{"model": "spectrogram enhancement model", "hop_length": 160, "blocks_per_level": 2, "block": "plain", "upsampling": "transposed_conv", "init": "torch_default", "momentum": 0.95, "nesterov": false, "orthogonalizer": "newton_schulz_5", "adamw_lr_other_params": 0.00081}
Rows from block 9 of a small spectrogram enhancement model, named by matrix and row number. Each number is 50 + 15 x the weight over its row's rms, rounded and kept within 0 to 99. All counts start at 0.
After each channel's rows are labels from the 100 clips, of 14976, where the channel reaches its highest value: "strongest on" is what is common among them. Only what is clearly more common there than usual is listed. The data: chords played on synthesised instruments. In brackets: how many of the 100.
# conv: 3x3 conv (model.decb.0.1.conv.weight, 192x192x3x3, each kernel summed), inputs 0-191

conv.45:52 46 60 50 39 35 27 52 43 42 47 55 19 76 33 29 49 37 59 49 57 59 39 40 29 55 27 82 27 28 75 54 60 14 74 27 40 53 51 67 23 38 42 41 62 66 36 33 37 32 70 45 53 31 42 26 72 53 31 58 36 67 41 62 46 71 47 47 31 44 67 53 68 40 44 69 43 35 17 65 58 76 51 65 69 42 46 25 16 44 52 38 42 65 46 62 50 83 43 59 57 53 52 42 44 45 17 37 52 55 49 25 61 48 65 38 43 44 54 50 50 69 25 39 88 35 48 57 53 47 68 37 33 41 41 30 55 35 46 47 62 21 46 73 42 37 68 48 52 70 70 38 51 50 43 32 66 34 42 63 38 44 54 71 31 45 41 38 24 68 27 34 39 49 57 53 24 44 56 62 48 04 34 48 54 52 34 66 44 48 48 39
strongest on: vibraphone-like (69)

conv.17:41 61 58 36 38 53 72 40 41 56 35 28 68 58 28 47 11 59 21 85 41 42 30 60 39 34 42 38 43 62 40 56 54 53 25 37 58 07 56 52 44 53 28 49 87 50 35 77 78 77 57 37 49 47 60 53 50 66 48 54 63 46 50 85 64 60 31 31 58 69 45 61 69 45 64 70 61 35 56 45 39 45 63 50 50 41 50 47 52 77 44 31 77 48 54 81 46 31 56 50 51 36 69 41 65 50 46 43 50 53 34 71 52 62 64 58 83 52 67 50 48 46 36 30 68 52 42 61 49 58 70 43 40 59 33 54 10 68 62 62 48 20 65 32 44 36 22 44 51 23 57 62 52 69 69 31 69 20 56 57 32 42 50 42 51 47 76 42 54 61 41 30 54 51 58 47 30 45 40 35 49 37 71 14 51 28 43 46 58 58 51 69
strongest on: mains hum (67); square lead (35)

conv.84:34 47 38 29 53 37 66 60 59 28 64 55 60 47 66 46 69 68 45 42 60 19 54 49 48 49 50 58 28 58 37 50 38 86 45 62 83 69 46 62 38 73 67 45 02 28 57 62 28 36 58 32 51 16 55 65 47 45 48 56 41 49 16 48 57 44 33 53 55 41 63 30 62 65 42 44 58 33 41 48 42 42 57 40 36 60 23 52 57 58 55 66 63 52 53 68 11 28 81 55 59 58 63 41 53 50 52 00 26 43 51 51 65 42 54 58 44 76 45 54 39 29 63 11 66 57 45 45 54 30 39 33 58 10 43 64 64 48 37 57 60 41 47 52 30 33 48 53 42 27 31 23 51 41 44 71 60 60 54 57 60 40 33 45 57 74 39 31 36 58 52 54 41 59 46 48 65 52 72 52 42 30 58 43 65 60 62 46 51 33 49 89
strongest on: marimba-like (31)

conv.158:35 47 59 64 39 46 43 58 62 38 41 38 15 55 32 33 77 56 46 56 46 46 46 59 55 56 28 23 43 42 53 73 51 15 55 38 41 63 56 49 47 49 48 50 73 50 50 47 37 33 21 54 42 55 36 30 55 70 48 15 20 62 57 48 46 54 37 53 44 44 55 53 55 37 52 75 23 63 79 74 32 29 36 49 55 66 33 55 42 59 71 74 23 27 56 29 42 31 50 62 61 44 50 76 35 46 78 32 67 30 51 47 48 34 57 36 46 60 67 69 52 63 55 34 99 49 36 75 27 40 68 47 28 22 54 20 64 74 53 33 45 56 38 75 55 53 36 55 64 46 57 68 58 34 45 39 50 37 41 57 61 47 73 42 38 56 69 45 34 27 56 42 79 57 61 54 29 47 29 42 48 61 50 43 35 00 36 53 50 57 48 48
strongest on: vibraphone-like (35)

conv.75:61 44 50 51 67 40 46 49 26 27 79 54 40 53 27 32 55 52 46 66 38 48 51 56 26 76 40 35 48 52 44 34 53 35 48 49 50 46 44 59 68 60 67 29 45 66 52 65 54 45 38 56 61 54 65 44 46 64 48 49 64 44 55 37 21 48 58 66 48 42 45 55 34 50 54 59 44 00 53 44 34 39 50 44 18 54 16 35 41 56 48 54 74 46 29 49 57 61 31 43 49 66 55 57 51 70 48 51 48 44 38 57 41 48 58 35 34 58 53 87 41 68 54 58 32 24 19 12 37 49 32 66 39 03 39 27 26 57 47 19 52 28 71 41 59 55 61 58 43 57 74 31 39 52 49 53 43 54 40 57 48 56 66 47 48 38 47 50 46 28 34 57 34 05 51 73 36 30 33 47 32 40 53 30 71 18 76 56 66 69 48 36
strongest on: marimba-like (41)

conv.160:44 55 49 33 22 44 29 59 27 33 53 84 43 65 47 48 59 43 54 41 41 40 51 45 52 61 17 52 41 30 44 53 17 42 22 42 59 49 73 51 59 40 71 35 37 62 00 26 59 38 43 67 52 44 68 29 54 48 46 49 57 35 33 52 55 51 37 27 43 55 38 60 36 48 66 77 87 70 13 41 53 43 32 58 41 43 36 33 64 85 47 46 53 49 44 77 39 60 51 59 56 51 61 38 58 47 28 37 64 52 39 38 62 30 70 61 57 70 36 58 44 51 55 66 52 42 48 75 22 40 67 46 47 69 32 33 43 19 39 53 74 07 62 53 27 42 46 57 45 26 57 44 42 68 43 49 52 58 54 54 41 65 21 56 55 35 62 56 53 39 23 49 63 69 24 43 42 68 69 36 36 57 31 40 45 74 63 47 55 30 59 46
strongest on: arpeggio (87); playing: arpeggio down (63); saw pad (25)

conv.27:20 63 39 25 45 32 54 49 31 59 45 44 00 15 49 65 34 36 64 50 20 48 39 59 32 43 49 48 68 35 58 52 57 34 68 48 26 67 56 46 57 50 62 57 53 55 56 61 58 46 49 25 62 58 53 38 61 53 44 35 33 74 43 76 65 75 21 46 50 46 62 21 52 63 55 27 24 64 43 65 41 54 56 55 51 33 43 27 32 46 50 68 44 42 45 04 32 65 52 45 57 41 25 43 73 55 51 13 59 49 40 45 42 66 37 38 47 42 56 49 62 56 35 37 50 28 61 50 64 31 70 52 56 46 56 44 67 46 51 53 42 29 51 54 45 08 38 52 48 59 57 54 63 36 46 24 66 32 34 66 60 14 50 45 59 42 81 58 62 59 63 55 78 37 49 50 43 36 59 64 51 50 55 55 52 64 15 45 23 45 63 50
strongest on: vibraphone-like (76)

conv.149:56 61 29 43 31 90 52 57 21 34 75 43 46 41 35 67 58 28 78 45 44 33 33 45 30 62 62 29 66 49 29 52 44 48 43 50 48 47 31 45 39 51 40 68 45 44 63 36 41 50 50 43 42 30 55 66 48 17 34 46 35 41 36 40 71 46 24 53 60 44 42 61 37 63 54 53 46 35 49 73 55 32 86 63 47 46 99 63 56 74 33 35 40 27 35 49 43 30 77 54 61 49 66 41 61 47 40 77 58 27 39 52 38 47 57 63 61 76 71 65 31 46 49 43 42 27 58 40 55 38 51 54 42 41 32 55 31 55 33 11 51 39 42 46 43 46 60 53 41 20 63 37 62 56 07 68 48 48 41 66 43 55 30 71 37 47 51 80 52 58 47 25 20 46 34 53 45 82 30 66 36 61 40 26 46 73 45 45 36 37 51 44
strongest on: white noise (36)

conv.65:62 48 57 44 32 37 39 56 18 39 50 34 75 77 15 58 48 58 64 54 66 59 41 22 89 59 53 63 59 73 46 71 26 70 60 68 62 37 38 56 55 48 46 43 60 33 49 76 41 46 45 42 35 11 38 52 44 52 35 46 55 33 30 53 55 62 45 59 61 61 39 25 43 55 52 32 67 44 49 38 42 45 71 44 45 49 29 49 51 92 19 79 24 82 59 91 57 28 51 34 57 37 42 47 46 52 50 55 32 43 37 49 40 41 39 27 43 28 61 15 55 55 57 38 25 35 31 50 45 47 29 76 58 24 54 38 56 45 59 67 34 69 71 64 51 65 77 50 36 60 50 39 58 44 50 46 70 37 39 59 55 26 59 61 69 75 68 61 63 35 49 68 53 43 46 50 22 34 25 59 62 56 45 61 63 45 53 44 39 40 41 43
strongest on: electric piano-like (36)

conv.113:38 50 43 34 57 40 53 49 27 31 51 53 73 25 37 47 65 41 51 13 55 57 62 68 45 38 44 71 60 86 52 16 55 53 55 53 78 60 41 48 58 57 58 58 52 22 48 68 22 52 36 48 36 52 65 60 52 45 60 52 43 34 43 41 71 54 52 52 62 46 63 31 25 49 34 53 48 20 22 70 52 41 66 39 55 66 40 49 54 42 32 49 76 45 61 58 62 57 75 43 43 38 47 71 40 33 64 87 43 50 39 60 57 68 49 19 38 44 42 42 43 45 70 45 52 34 64 39 35 53 52 59 68 56 57 21 64 40 64 47 38 44 29 58 33 48 56 49 65 54 23 49 38 62 32 54 22 39 30 42 42 43 61 28 42 57 62 21 33 41 46 86 46 66 34 05 73 93 42 66 59 50 47 67 32 49 48 40 58 54 27 09
strongest on: electric piano-like (63)

conv.41:60 44 44 53 53 16 28 59 45 52 49 39 48 39 56 46 48 48 61 20 43 34 43 59 11 49 38 57 38 70 61 40 28 57 24 53 34 60 60 45 23 53 39 31 26 44 57 68 54 78 45 57 56 54 41 70 44 23 39 54 54 41 29 23 33 44 27 42 69 65 39 57 48 44 36 54 61 48 46 50 38 40 45 37 58 66 43 54 54 55 44 34 46 25 50 77 55 32 49 49 46 43 64 24 58 62 48 60 44 26 26 84 70 43 26 47 07 62 61 63 08 39 58 34 39 43 36 57 23 27 31 42 43 32 23 27 40 49 54 62 58 57 49 55 38 64 64 52 57 24 46 18 45 47 39 44 25 44 34 32 36 61 53 57 41 67 57 60 42 46 71 62 16 30 35 31 55 57 50 74 14 71 35 53 46 44 77 40 64 52 61 44
strongest on: white noise (46); marimba-like (34)

conv.112:42 24 38 41 37 48 65 36 31 46 58 43 44 24 37 45 30 27 30 48 35 68 52 26 59 28 34 57 32 79 43 26 46 52 58 36 40 46 27 43 54 58 52 47 69 51 58 34 57 47 58 52 39 41 40 32 50 33 49 40 41 50 58 78 54 25 74 60 44 42 37 57 49 69 43 34 60 44 57 45 47 69 44 42 34 44 33 58 55 69 55 96 49 52 66 68 58 60 33 32 47 28 50 55 40 20 66 35 55 57 36 34 46 64 46 62 45 56 59 59 34 47 74 30 29 36 56 69 61 45 68 61 50 59 36 39 39 05 59 85 44 60 67 47 40 46 62 47 39 21 45 39 68 77 42 22 52 23 41 42 48 52 18 35 13 41 69 66 27 62 54 48 61 58 56 63 31 02 48 42 54 54 41 61 63 55 37 28 33 35 30 45
strongest on: electric piano-like (39); muffled (low-pass) (32)

conv.162:60 58 55 65 50 45 55 37 54 64 39 39 43 43 63 43 44 30 35 45 52 37 36 56 36 40 52 50 53 38 42 50 65 28 47 53 58 41 64 54 38 48 38 37 60 41 45 48 58 68 62 45 44 44 43 52 52 22 46 58 61 47 37 52 63 75 00 49 23 76 30 41 46 53 61 59 45 48 56 50 44 49 54 64 14 43 18 09 36 10 62 50 52 38 25 45 41 45 54 39 49 61 42 36 53 51 44 57 52 53 54 64 53 52 45 68 45 56 43 46 42 55 00 47 13 45 27 41 63 56 38 38 34 19 57 42 50 45 30 47 39 72 63 64 36 38 34 73 49 43 39 48 13 50 48 03 48 73 60 61 71 37 66 32 55 37 73 75 48 50 52 76 37 10 50 45 57 53 41 60 32 43 25 43 31 11 64 50 47 51 49 41
strongest on: electric piano-like (41); organ-like (41)

conv.144:59 65 51 38 42 64 46 30 67 53 63 40 77 40 27 60 74 45 39 50 49 31 77 50 59 58 35 58 56 61 55 37 84 75 63 50 41 26 78 58 61 22 29 43 59 37 66 48 58 53 52 72 35 54 86 57 59 11 54 48 61 41 47 38 47 29 42 60 62 48 51 65 13 53 33 29 41 29 42 73 37 57 67 45 39 38 25 66 47 37 34 47 36 26 59 27 54 46 46 64 35 43 50 45 64 49 45 70 51 05 42 75 61 58 51 61 53 58 31 55 27 86 45 41 44 60 33 46 35 20 33 57 21 38 45 49 62 69 38 49 53 43 55 52 51 57 52 49 53 19 28 57 42 54 27 44 38 49 60 20 38 49 70 53 50 46 52 56 50 47 39 62 65 22 57 46 56 75 51 43 06 65 34 45 52 54 41 36 41 57 47 14
strongest on: electric piano-like (58); pink noise (27)

conv.9:40 73 62 35 65 16 25 73 23 64 28 41 45 29 45 66 43 35 40 46 49 37 20 49 40 46 51 31 27 07 29 33 35 47 49 56 44 70 42 67 55 51 34 19 30 37 53 16 56 50 38 54 50 37 53 51 86 55 35 35 27 63 42 60 54 44 42 31 62 59 45 49 44 69 39 27 57 29 54 53 39 47 16 52 51 43 66 35 29 43 45 49 44 57 54 43 59 31 49 49 49 49 47 35 26 23 77 43 59 52 46 38 32 37 46 61 47 47 51 40 57 48 46 50 52 43 36 48 59 46 49 47 29 67 48 35 53 60 37 67 58 68 46 46 50 44 44 63 56 36 34 48 00 37 53 42 41 45 40 38 38 43 34 38 33 38 63 52 73 30 39 29 43 00 47 29 81 53 54 66 54 34 63 65 47 28 63 56 38 46 19 43
strongest on: block (67); clarinet-like (33)

conv.127:65 37 53 41 40 48 42 50 43 54 54 66 45 28 70 56 50 46 36 70 51 50 57 51 49 37 37 42 48 42 55 62 51 40 43 62 53 34 46 40 61 54 43 46 30 42 49 40 48 39 37 58 67 27 31 53 51 52 54 42 48 47 46 29 74 25 58 34 44 76 39 50 36 37 58 46 35 46 59 36 44 56 34 44 42 19 00 47 48 43 49 32 23 60 50 48 52 47 63 44 70 46 81 29 62 52 36 44 65 26 48 50 43 26 29 46 38 38 70 32 65 74 44 32 33 42 55 62 68 23 60 34 52 35 15 23 70 12 66 24 57 74 70 28 40 69 62 46 59 47 37 38 35 47 54 38 37 55 51 50 47 51 67 42 69 51 49 47 57 55 69 54 28 54 67 50 32 38 83 47 55 35 27 53 50 72 51 60 57 21 51 48
strongest on: arpeggio (87); vibraphone-like (25)

conv.66:53 29 64 55 61 34 35 48 32 36 69 41 49 27 56 81 38 52 58 36 44 33 33 45 02 57 22 36 49 31 43 22 45 47 52 60 62 31 70 45 34 46 52 50 68 46 51 39 55 34 60 40 58 35 29 62 29 41 36 31 56 49 51 37 38 61 85 43 50 74 61 55 65 42 72 20 54 22 50 46 51 65 34 66 51 24 51 56 64 42 44 33 62 57 63 58 59 55 41 54 37 43 59 52 50 42 38 63 65 52 45 63 53 47 52 77 50 40 56 68 41 40 40 39 23 60 34 68 44 54 60 38 66 41 54 46 40 40 01 69 52 40 28 12 42 52 55 65 96 41 54 50 28 41 53 26 61 55 68 47 19 28 28 51 57 53 41 38 58 35 22 52 40 70 57 54 51 57 45 53 11 48 44 43 39 59 60 08 53 36 58 56
strongest on: marimba-like (43); harpsichord-like (28)

conv.43:35 40 35 63 35 43 60 79 54 64 59 43 60 43 56 76 56 35 54 49 49 73 41 44 43 48 58 60 42 37 55 64 64 45 68 50 37 49 40 50 53 44 43 31 47 37 52 55 57 39 25 56 58 50 57 54 53 55 48 44 59 49 46 48 42 13 51 25 00 51 44 42 57 71 58 40 31 41 62 69 67 61 35 57 68 42 43 47 44 70 36 64 49 72 61 68 50 44 40 56 53 54 76 67 43 28 15 39 40 41 60 51 42 31 34 37 67 64 88 53 54 63 61 12 27 49 60 14 63 41 54 52 53 55 43 63 56 34 63 65 72 64 63 50 47 68 74 70 48 39 52 61 33 14 58 54 59 39 55 52 24 65 29 69 50 51 54 51 54 66 65 37 60 03 54 45 46 50 20 42 56 41 42 61 44 25 11 57 65 31 32 56
strongest on: block (69); harpsichord-like (31); instrument: square lead (25)

conv.18:33 48 56 66 60 57 46 17 34 73 55 39 56 52 51 35 53 82 27 24 53 74 29 55 55 28 28 36 74 46 34 63 42 43 47 39 49 30 53 62 29 53 36 44 50 37 37 65 39 46 74 61 58 57 30 23 42 65 84 52 52 64 43 42 36 89 48 40 51 21 56 42 46 52 34 39 79 23 40 58 69 55 59 29 40 73 48 34 50 24 28 34 50 37 38 56 26 57 34 52 36 29 30 74 16 71 32 62 47 47 40 42 65 23 53 48 38 49 21 36 48 52 45 53 08 45 36 73 34 41 43 54 66 53 51 43 55 48 44 41 57 40 36 50 51 52 26 43 45 49 47 57 50 58 27 41 28 26 43 54 43 84 50 60 46 64 57 37 34 26 52 67 50 19 70 45 51 35 43 80 59 56 44 51 63 56 39 68 78 44 54 43
strongest on: clipping (62); text has "clipped" (62); white noise (36)

conv.42:43 47 49 23 44 47 50 71 26 25 45 58 30 43 56 58 47 43 51 21 44 44 55 60 49 44 39 58 46 57 59 52 34 68 05 41 72 56 31 52 89 39 49 31 42 49 53 50 60 49 39 35 39 49 52 40 19 51 51 51 34 58 34 49 69 56 61 52 29 50 47 49 37 58 34 62 35 43 35 76 34 39 58 28 26 40 29 41 42 40 55 34 44 37 49 18 35 43 43 50 46 54 50 36 31 35 38 60 79 60 39 43 42 47 47 37 54 47 42 83 54 23 39 00 54 37 72 97 45 63 29 33 59 16 36 47 50 62 30 46 72 40 59 56 57 54 28 60 50 50 23 36 29 37 70 55 33 52 60 71 41 35 50 28 35 63 07 48 47 41 44 59 61 79 26 32 51 39 63 73 51 58 36 46 47 64 47 49 47 52 53 53
strongest on: arpeggio (87); marimba-like (55)

conv.131:30 48 41 52 48 00 47 46 71 52 48 25 32 29 37 62 47 47 29 32 33 40 71 35 46 47 47 18 48 52 51 59 48 52 58 29 42 69 50 71 53 64 33 49 68 30 34 49 61 48 42 59 45 53 57 42 60 36 63 33 45 54 49 72 51 35 81 24 64 72 34 69 60 64 61 59 46 42 38 55 54 29 45 44 33 46 35 63 46 50 40 37 53 52 39 60 53 31 53 55 34 35 30 51 19 46 33 33 44 35 47 32 28 29 58 34 58 62 60 55 30 34 57 61 40 56 52 73 59 49 62 49 27 58 34 47 50 43 47 38 59 29 37 24 49 60 30 43 23 38 75 74 68 39 33 76 36 17 65 43 34 32 63 46 45 47 68 62 65 56 62 52 62 43 41 50 23 50 53 49 75 59 54 14 36 70 45 19 68 48 49 24
strongest on: mains hum (98)

conv.106:52 55 22 56 19 95 54 51 58 41 48 54 52 22 43 22 52 49 32 77 05 34 52 43 67 47 63 24 66 46 56 37 27 46 54 27 49 47 36 23 48 36 52 60 34 48 55 39 36 39 38 34 57 32 52 09 48 40 52 18 51 43 43 50 58 54 55 35 50 62 55 48 24 39 30 43 25 69 41 00 47 69 52 34 38 62 59 24 55 63 65 54 56 33 30 34 79 42 62 58 50 44 26 41 47 68 67 56 21 29 57 63 77 45 56 68 55 74 48 54 55 46 46 35 52 50 60 41 63 42 43 62 54 40 49 53 47 50 67 42 65 46 33 60 51 40 56 51 51 70 46 44 85 67 46 59 50 50 40 21 63 42 33 67 41 53 43 50 32 48 28 39 39 52 53 49 18 32 56 44 50 37 54 69 77 41 55 57 35 36 59 65
strongest on: white noise (82); thin (high-pass) (70)

conv.35:49 33 54 64 54 48 48 63 43 52 39 44 41 48 36 49 35 48 68 63 71 33 34 54 35 51 42 24 52 61 51 46 39 12 05 39 64 25 56 47 41 62 30 41 60 41 48 45 64 43 57 55 58 29 45 49 54 56 28 58 40 43 53 65 39 52 16 35 29 30 36 53 78 56 47 74 37 47 49 49 47 37 49 52 50 56 50 15 16 03 62 59 35 52 44 51 16 43 64 31 48 55 42 53 48 62 46 53 56 68 33 63 62 41 51 73 50 19 32 60 57 04 24 32 15 37 24 56 45 39 53 48 36 32 42 39 50 52 45 59 56 60 52 55 45 47 32 71 72 61 50 33 31 67 57 51 49 61 64 39 71 49 15 46 62 51 46 38 65 48 22 40 46 42 33 63 71 57 54 71 33 63 26 66 38 27 82 44 65 69 50 56
strongest on: clipping (74); text has "clipped" (74); thin (high-pass) (40); white noise (39)

conv.118:63 46 66 68 68 37 33 32 32 76 45 32 30 64 33 37 22 36 41 35 30 57 29 54 41 61 66 65 50 42 46 41 52 48 83 54 44 45 32 72 31 57 26 41 60 66 38 63 45 70 53 38 73 46 60 44 29 44 38 57 34 84 42 76 48 55 63 33 55 61 57 54 44 49 48 22 37 00 37 48 58 40 53 45 52 30 49 62 53 25 73 28 40 50 44 38 55 39 70 68 54 54 34 32 54 41 49 56 61 60 39 40 67 63 47 55 39 59 73 50 40 62 17 34 56 31 25 39 48 74 51 36 34 33 43 45 45 42 39 33 32 52 51 23 72 19 53 79 46 54 59 32 17 45 62 40 34 55 55 37 43 60 37 50 27 40 24 41 74 38 31 36 32 24 42 39 61 55 63 69 36 46 42 48 42 29 61 49 56 67 42 41
strongest on: marimba-like (72)

conv.4:70 46 53 64 51 41 42 66 57 51 57 34 41 61 37 53 53 34 50 55 47 58 53 44 55 75 66 41 42 50 65 37 34 41 44 71 31 65 42 37 71 45 47 38 57 39 55 28 44 65 74 73 29 68 37 49 39 35 56 34 40 56 46 47 18 54 46 26 34 40 48 40 49 45 47 68 17 60 41 39 36 41 27 26 74 55 35 47 46 46 39 83 48 54 56 30 58 64 52 21 55 64 35 53 51 29 50 51 55 27 40 58 54 18 34 46 53 53 56 26 82 35 50 57 76 51 07 50 25 34 80 30 45 59 44 55 45 65 41 46 56 44 40 77 70 88 64 58 39 24 49 63 45 29 48 70 56 36 44 94 85 54 59 60 49 49 75 43 27 57 68 32 61 43 67 42 53 50 30 45 65 24 36 63 35 23 26 59 41 58 63 51
strongest on: marimba-like (33); vibraphone-like (33)

conv.77:44 73 43 51 47 37 33 38 47 52 61 20 43 42 38 61 66 56 39 42 64 69 52 53 47 43 27 38 44 49 35 52 50 53 38 21 39 45 40 42 40 50 73 37 37 45 38 12 28 71 69 49 49 59 74 66 82 32 36 22 52 48 59 54 49 42 56 32 52 36 54 45 32 88 45 37 43 39 43 57 83 38 40 38 40 48 52 41 38 70 36 47 54 34 47 47 28 31 25 44 63 50 35 62 29 49 60 67 16 39 49 51 49 47 52 44 72 45 54 66 57 38 48 21 38 33 58 30 43 51 50 42 62 54 09 53 16 44 70 59 72 51 54 52 37 76 55 56 18 55 42 74 23 61 45 51 54 66 46 50 50 53 64 29 45 36 55 41 31 58 31 67 46 63 80 50 25 48 71 71 60 99 58 63 51 40 41 68 57 66 43 62
strongest on: block (65); plucked string-like (28); instrument: piano-like (27)

conv.177:57 55 34 17 34 55 43 43 34 34 77 35 27 34 30 42 51 16 41 50 05 36 41 32 36 48 44 38 60 72 56 47 24 53 32 38 32 58 22 31 58 43 54 48 41 52 50 64 15 23 55 53 40 52 48 41 39 32 43 39 40 48 29 55 44 43 22 28 39 37 48 46 31 38 48 69 49 38 50 48 45 43 26 35 43 49 47 35 36 45 36 54 34 39 62 31 49 44 74 18 46 07 50 33 61 47 23 51 28 17 44 69 49 32 42 48 50 77 52 59 41 56 50 36 55 59 31 62 37 46 36 65 39 16 34 48 47 33 24 51 41 30 42 63 41 41 71 54 59 28 34 58 47 58 35 38 34 51 50 49 37 38 44 74 43 68 49 50 34 41 44 83 41 72 38 68 47 37 63 47 55 39 57 60 63 51 67 43 58 62 20 17
strongest on: mains hum (51); white noise (35)

conv.169:61 62 44 49 66 48 35 71 32 59 85 40 51 60 58 39 43 43 43 71 67 52 11 28 36 11 25 44 47 59 31 17 39 28 35 59 27 43 54 33 83 46 58 20 36 66 53 42 65 43 10 57 51 68 63 44 45 50 37 19 49 20 32 44 42 33 39 31 37 43 62 48 47 46 55 39 28 22 57 54 72 63 61 47 70 47 19 59 50 50 72 62 51 42 51 57 27 45 38 35 74 39 46 35 11 37 34 54 10 45 65 38 46 45 41 31 56 51 50 41 58 63 54 30 44 35 51 60 44 63 44 67 35 35 40 27 32 45 43 27 62 52 58 44 21 58 61 55 35 54 55 45 29 51 40 52 52 31 37 59 25 49 41 49 35 47 68 70 41 46 22 59 47 35 68 56 53 46 50 66 48 28 59 73 66 39 34 59 45 57 56 48
strongest on: block (70); organ-like (26)

conv.150:58 37 57 27 38 43 58 50 59 25 54 19 78 43 33 39 38 18 66 46 48 39 34 51 33 57 16 41 49 47 51 48 45 41 80 57 53 56 37 64 47 55 60 47 52 45 48 62 46 59 84 15 60 46 34 38 56 49 51 33 34 50 35 40 52 40 52 86 58 56 57 43 41 31 64 11 55 62 50 35 58 34 47 54 56 36 55 54 79 68 42 48 71 52 40 56 54 47 45 29 55 54 43 36 30 42 60 48 54 56 52 40 49 60 60 37 37 46 27 36 60 70 51 60 07 26 08 55 46 45 44 54 51 35 40 23 50 39 39 22 55 19 33 67 41 46 70 34 78 32 46 45 46 45 59 20 09 64 31 16 58 29 49 73 27 71 30 48 67 67 36 62 25 56 42 38 45 42 54 52 45 54 52 49 49 35 57 41 56 47 18 55
strongest on: mains hum (95)

conv.98:73 07 82 41 58 58 59 63 41 42 44 19 61 57 40 62 25 25 67 52 49 67 37 38 44 71 43 35 48 59 33 45 25 19 51 53 41 61 53 47 81 20 51 22 58 59 48 43 58 48 32 60 63 72 15 39 50 32 46 48 55 59 19 58 39 73 61 57 15 39 38 35 67 43 53 43 21 72 73 58 47 42 00 55 69 05 48 66 44 50 28 73 56 58 37 25 40 69 40 43 66 57 54 54 38 55 45 36 34 44 15 56 47 68 39 49 31 40 67 53 39 41 44 49 63 84 44 76 44 43 57 53 35 33 59 36 73 49 56 68 47 58 31 51 49 67 61 39 51 62 53 51 68 41 38 55 64 49 61 47 58 48 49 45 55 45 58 40 51 56 49 52 55 57 63 42 44 40 50 68 55 38 26 45 31 15 50 47 52 47 43 48
strongest on: vibraphone-like (35); marimba-like (27)

conv.132:61 37 50 49 32 40 39 43 55 49 23 41 43 46 52 51 19 54 22 45 81 46 51 50 69 46 56 50 41 55 63 41 22 36 60 38 68 43 18 63 47 47 75 26 50 61 48 38 59 63 78 33 43 55 35 41 60 51 53 40 28 69 42 39 36 60 39 62 47 27 50 50 59 38 45 51 36 41 49 18 38 64 91 52 49 39 69 60 36 60 66 44 54 40 44 75 61 56 35 58 60 44 36 56 55 65 45 71 47 67 48 36 60 56 61 43 43 62 41 72 57 68 37 00 72 51 61 91 51 50 60 68 25 57 53 59 41 49 34 45 45 00 25 47 46 40 46 44 69 69 58 55 31 38 58 38 28 47 61 60 17 39 56 38 43 44 18 53 40 60 57 61 53 38 40 34 57 56 20 49 44 34 53 54 20 60 39 63 46 46 54 53
strongest on: vibraphone-like (94)

conv.89:50 70 65 51 49 17 34 25 49 59 39 59 64 48 41 49 47 54 18 42 50 51 24 33 61 17 50 67 30 67 93 31 60 65 63 44 60 43 66 42 63 52 72 46 50 49 47 60 58 31 47 39 69 56 45 52 78 50 50 45 34 58 66 53 47 26 48 59 17 49 57 43 64 50 40 69 52 62 28 50 45 78 33 21 49 49 09 53 43 39 92 45 37 67 50 56 69 64 34 41 39 46 48 23 51 37 62 23 44 73 65 37 51 53 36 46 60 46 53 54 42 65 33 52 50 49 45 37 53 63 49 46 62 49 40 52 67 36 40 59 61 68 78 43 27 46 42 47 81 43 41 34 31 57 38 21 51 42 49 45 76 72 60 41 26 44 47 81 39 39 34 59 23 58 50 72 73 20 62 40 50 30 62 83 39 71 41 55 46 68 32 56
strongest on: electric piano-like (35); vibraphone-like (31)

conv.94:52 46 64 32 32 46 56 34 49 27 60 46 82 25 26 42 62 34 32 45 66 46 43 37 29 60 40 75 53 41 59 40 50 80 47 00 43 57 33 71 70 57 60 47 43 00 49 59 00 54 46 48 51 62 52 51 40 46 47 55 58 39 28 61 46 41 41 51 56 37 63 41 48 65 55 46 39 46 36 78 61 61 61 25 34 47 43 60 66 43 43 33 39 32 44 33 52 65 51 27 46 27 55 34 54 46 34 73 78 53 38 80 43 41 17 32 58 58 31 48 51 48 70 20 40 49 36 56 39 42 60 48 51 44 54 25 46 47 42 58 50 35 65 19 66 45 49 45 42 46 47 32 45 27 28 58 18 47 39 45 52 51 54 42 53 65 60 55 36 65 45 55 49 39 66 36 16 70 50 62 51 46 58 67 56 79 54 51 52 52 53 38
strongest on: mains hum (36)